From a checkpoint of a small contrastive image-text model: text encoder norm layernorm, 2.5 epochs.
Rows from block 23 of the image encoder of a small contrastive image-text model, named by matrix and row number. Each number is 128 + 32 x the weight over its row's rms, rounded and kept within 0 to 255. All counts start at 0. Numbers have three digits each.
After each channel's rows are labels from the 100 images, of 14976, where the channel reaches its highest value: "peak at" is the part of the image that holds the peak. Only what is clearly more common there than usual is listed. The data: small charts drawn from random numbers.
# conv1: bottleneck pointwise conv (encoder.blocks.25.conv1.weight, 128x416x1x1), inputs 168-251

conv1.3:162151137162088138152097161112155078136162097118098161125123069171093137154127148150110171130145109154101135156162092079124108110184093167149097062165099100176140169113150088142080145123140118125089127134160078152188132139122175118139108098161113166136
peak at: bottom left; top centre

conv1.74:153090113125135127097125134091197120103076124156130136167125141141141140137122094142144185169089162146173138121131104134170118128138092115094131152090157112141118142147154131130129161106062095194079083154138131126139120167091098144168150158078149155129
peak at: centre

conv1.53:074170119104044102137111100143138131169117089080096137088099113134107116122176119112111130093129162140121129093068169153159144107083113066112118111165170070074135114146098137119131090140143154091163162081085077107091113091120162116055093104110125051094
peak at: centre; top centre

conv1.67:126133134134137170053160120117125147133086139078158130138125090106105099176125106088170127157122140190150186169135134170166161124152151070135113131146143167081158122127169159154123091148113092169112130141112145133119091117146119112053114110107133103117
peak at: middle left

conv1.125:125134040148161125138129144133130164143062103088168157073102139115108139093120134143161129147127134118084122117112129134086112093121117062117143091092134111078123123118167123138142099159095107104094109123125162116148146103157114093125095128171126125151
peak at: centre

conv1.41:111122096138084078157124136130164130131109095070165126133077136064136167126114122166146137132092157133160143127110133106120114177127090095119154126111230117084078131066154125155140147140104131148110089092146117107116119169098137141141102189113125133136
peak at: centre; top centre

conv1.114:160135102114122134186132102128065145151120126145155170096192105080107086117116135115220095128140131169103096125147181137164158078088086118112175115120131125101120118087189115158101111135097156133140139172070145181187132083108118129123126144166146128116
peak at: bottom centre

conv1.87:141099069097128150118166121143092130076101147150109128081082105086163115138119125147135135170165130144136147108138154160152149130116104148061062114147147069122120136106116156148099089138118150121111151172095163144158132094128137151153118141086087152190
peak at: bottom centre

conv1.109:181137093097173129166114111126129105118147171131100119095149122165218117130141127117111107093140090116097100146104132103159092119091181146106032122168069122119127104130109109141157073096128107138119140142109098114119143128130139159071095094161113139106
peak at: centre

conv1.126:171121111114074108157110129133158129081161147136112110143119089156152141145139079135098196115083159168129138123152135152163105118082104106128140120137122056133147144100109118105142109126115121153098110099148093158109107135099110124111140166057108114104
peak at: top left; middle left

conv1.106:083125152165154105024123091162117150103070166122151114161126134163072114142095144116144117124127145124138137164151142127145104141184169084176117125117119151133157157136086120098119173102134101070128139185178096109117098152128143044105203147129158150138
peak at: bottom centre; centre

conv1.124:129172107153120104162105114185154167085150162146121134182154109121137159120096123074096126112162101119131120165143091143076131098157105123154120132126035113184119121145161127103141167107167128079123132125159088148128126145153126100149047123173152148116
peak at: centre

conv1.118:131160190120147092091164112100122127157141192158086123170089122159094132118132123091127146112130089103165140128121153148162159141178140116204106102101100137135150111111090102165139145153147140116153154116122124094099111089115157112059148096075161106130
peak at: top left

conv1.104:109094149127136104116138099147106151097098168154148104132138113092106095153114139093174165108120155173142165110135168130143168154113143082126130146145129134148110136083146109113131154144111108076125137164118090178158086087105181062070116132081161085049
peak at: centre; bottom centre

conv1.76:205080126112153127131172170147137110076153152122159189157166103141123145100066107110193104209147122185113110181148171150180138113126089168058123083106113087113092209074152116168155137184116143085104125180144181198115186152110137153116222113147114184156
peak at: middle left

conv1.85:123165103076161096152115081089175121180125134113132108142119127148117129094133107148082098074139111116111098102107130145117132093139092117131135143172139160097155123180163138129141155129166137109125149079126137095104077122157100109087126123126121121115
peak at: top centre

conv1.17:113062189110120125129078127187125161093177152185132130163108109109164136123120148132127167165127125122153138089113130171125148092149086149106138109133112073129076136134111163161096150125153109142131134131119136161158131156100153176109147099148152117068
peak at: middle left

conv1.99:089178115130138093130111120142189075170143116140150143079142147116106120120125120124089106112151153131125119148099166139132101105141104145142148119138127133152144162179127129108143157075164158128136146126130113115135138157151183122144134131152094151105
peak at: centre

conv1.116:135105117096072088147174105125100154104110143140100109153115121040165149135186107067163162099141081160145114117138185116120158117104155086088122111163103074068092103094092147159127095171145143143105142131083132140133089035084159168096103114093164088104
peak at: top left; middle left

conv1.52:109142156115053138178123095117133108156086076079164134154163145086138112123106135133150126154115146158181141153140110077090112059149149122133110138124133073108113103140178189152032138127075053170098134075160162091139087140174104145118092095090111119123
peak at: bottom right

conv1.19:162160140126087127140116175117193117182146132114117099150122180124147118158140102172108162165127099107150150121131148116125101123129108115154140176125116125124115105155072117165096089140099116224093082102147117155111125184066119197155080146120136106100
peak at: centre

conv1.89:130121141126150103102112141097134081143109134131126096143123129178126079155138097134115143079121122125123155128087160145130093148090136111102099144160121184123151139136130147125147112159133077150102176099157139078077071072176127119063121100121140092068
peak at: top centre; centre

conv1.59:102116146127117116041146088094119145094132116162130129143061131101101151087122099152139127133113162115101095111119134100120110135143112152159190131149165078160113140147104155105113129134135209095065152129140100085099128137120115072154144133134107139189
peak at: bottom centre; centre

conv1.73:117070186155152110092143140118148143091134164122161123133119156124095098187169114123182120096149151144102153151096162139137089118139117137144160082130150132145131162128122127124115080152188139052126143137155142147159127091151171088033157106113122103124
peak at: centre

conv1.56:150141178114141165165151133137101157151137131166094123150092134144113108108122100114136148137162093131138124122160186088148119123154132108152130161175143115136119145098111137144138150165146141189127172107126110129095125099110106155077162102108157124092
peak at: centre

conv1.94:109122184132138107182120126111149125110157166142144129125135111058123125089144119134124148112122092124131114097133118142144097061116101162112130079146139077131130146132129161144133129161151114111117139068148126165106111111127150116107148108136152109092
peak at: centre

conv1.69:116105132170085144117150148118100124074127136115138149143154087123115092151106149113120133159110115116108132124116078109119130143127147156126149116068143159147123136100158137108132121152142129125083078185137125161174146157140116114155136139140141139127
peak at: top left

conv1.77:170132050107177127129122182166135135100157145078134201104144124155093136133113134111146123205151128134095120132099135148158156122145116147103151129107110157149115153095105102146141137142144124092072077191147208164143173104104155087136177153168112201138
peak at: middle left

conv1.63:124128139135105124078136110135086150131120162118116127171136156107149094153101133118137140094132131146151164130115115148152136125171156135145097130147095120162147117111104060115130157131148128115093142181080066147152146110121175121119118122136144098103
peak at: centre

conv1.119:142143155092107151171095114122122121162131121058115083134136125164175160102107100112091127148067120098148124145182157067112109091164162175161135156154093120134117101105146170132066155107100119177135123085124129134098105158162132166127093084121128167103
peak at: centre

conv1.39:148102080150096142053074124130122088142148120147133142122086143129195171076118097159096113157097112128104087146115114124106114066100129144074131102114114088152084069126068113156117113118096132143090115166099103102148158172149140173185088089158079146159
peak at: middle left

conv1.110:120109025118163137143101156116126153110109106137160177097151111128120142135105119129151120179157111127088128156095104116080131108104129119098161116084102134154117133130143145146128093111106108117111081180121128146137156109131143096158121151174126132161
peak at: centre

conv1.108:125140076102126112127142153151125159127137101131185181141122158108104158099131137112149144143170093129124080169091158119149170089091111107086151128116142117106152101125151137152150099153131148076115098116131192180162110136130118121124096144166155126148
peak at: centre

conv1.21:159109162111153137117148154185104120085164151142161147126115104140118129113107147158174108155137116166134121160143160150160131119133100125127170133179124129158094154117138135115149107155122081112116133166160105128140129092125142143119174117142146130117
peak at: top centre

conv1.103:168129143141084146128187157147105129114133166159105155176128115126114142102137151084165123160132131129127084153136163065190150064111090142131145138149143099128170163169148119116158120150085157130094142135167138200135152125042117116118149100104147154132
peak at: centre

conv1.11:120107106154127105092112134133122138102114143164128122107122141113120138082119112105112122160159115155113098150093098121122115057084110160101140123138150113138135138136149121112152112163142144059106150165139113139167122106121144073167110119144132103154
peak at: centre

conv1.1:157137114092134151110144095114119070143103146111101098129091110155145092141089120150122103138103150125126157144163163103209121147142176121133058103124130135126122089105079075072148117090078078155125136098096105130104123158114133117055138145097131124146
peak at: centre

conv1.57:121098117096056111125138116086171152119086078130150162184133168070134198103131125142160167135113152146159141146142119149098137120130091092113206134089224108055085107128169157113059150100084127168099111082129163103150124158083051171143089163111180112110
peak at: centre; bottom left

conv1.26:187131108145083119151076163090147086158131086110125112137095163136162172147089107143122187146128103107153115133106144127120082156141101144107144149156181088142125108140085096165093086114104089196066118107155115115147073182075097218147083108106123141082
peak at: centre

conv1.61:114071102071113124123137077164165157143109200182124108124116100127090111104141120145097160137115124107113097131110144147174121112086085108090062113120193091096101153148147146152141108123141098077165134120113161158165122143144112119136144151108115128151
peak at: bottom centre

conv1.96:082151112136063132163154108165127146162102144151094148143120138102106092125140161140125141090121132135112104106137154146149149168102144071130133075162176165122142137132168141068179134117152130111152136113107105131128123099114141086127104121135147102110
peak at: centre

conv1.44:103128100142103115105102103125153144128108071098161136214132130064120170127102136119112219129097127134176141105125092124057097137125138096134179154060110087091148111144137120138093149124096140148077127143157150126166084170089117163158116150133150119112
peak at: middle right; centre

conv1.16:094117188145131086160138131094117139128146147134097131144124091077147116075171139091120091069136120100066091111147163146153157079103103149163124077181090093132130181118136162110124128145152158079114138084139122163076127075126157088085163128088127136122
peak at: centre

conv1.92:126148184124128139138131154108138111156123137115214136173136158125120159109123145090148161136131093113180114124126172096175193088201128158150161133148096100135153113110109185179129118131086173161127122146153141152126111143105161148103118080149156094129
peak at: centre; middle right

conv1.22:153156100087121107104192166127089157129106122135130170153097127138117161140164086110198107152162152132120116161124196135176185145162140112102127114147106148121103119128126172190168122214133153128156154121090161165122104066054182111024138161131188131136
peak at: top left; middle left

conv1.35:172141083085158106145120160119112156111155129108133172078165143126132118091163119110160146156137098188112112133117149125147162104130112166100150138132141171069139137147153140136156114158164132116101152161111152162103118100114120115108178144147109137157
peak at: centre

conv1.60:074149131142049116150120100187175127163081102166110134153156103113114102124104142146115155113092072107146093106115154113107118116132124090111132169161177085144133164171147157127099143149174152133118193120144071170169116151120093079146057112127145079096
peak at: middle right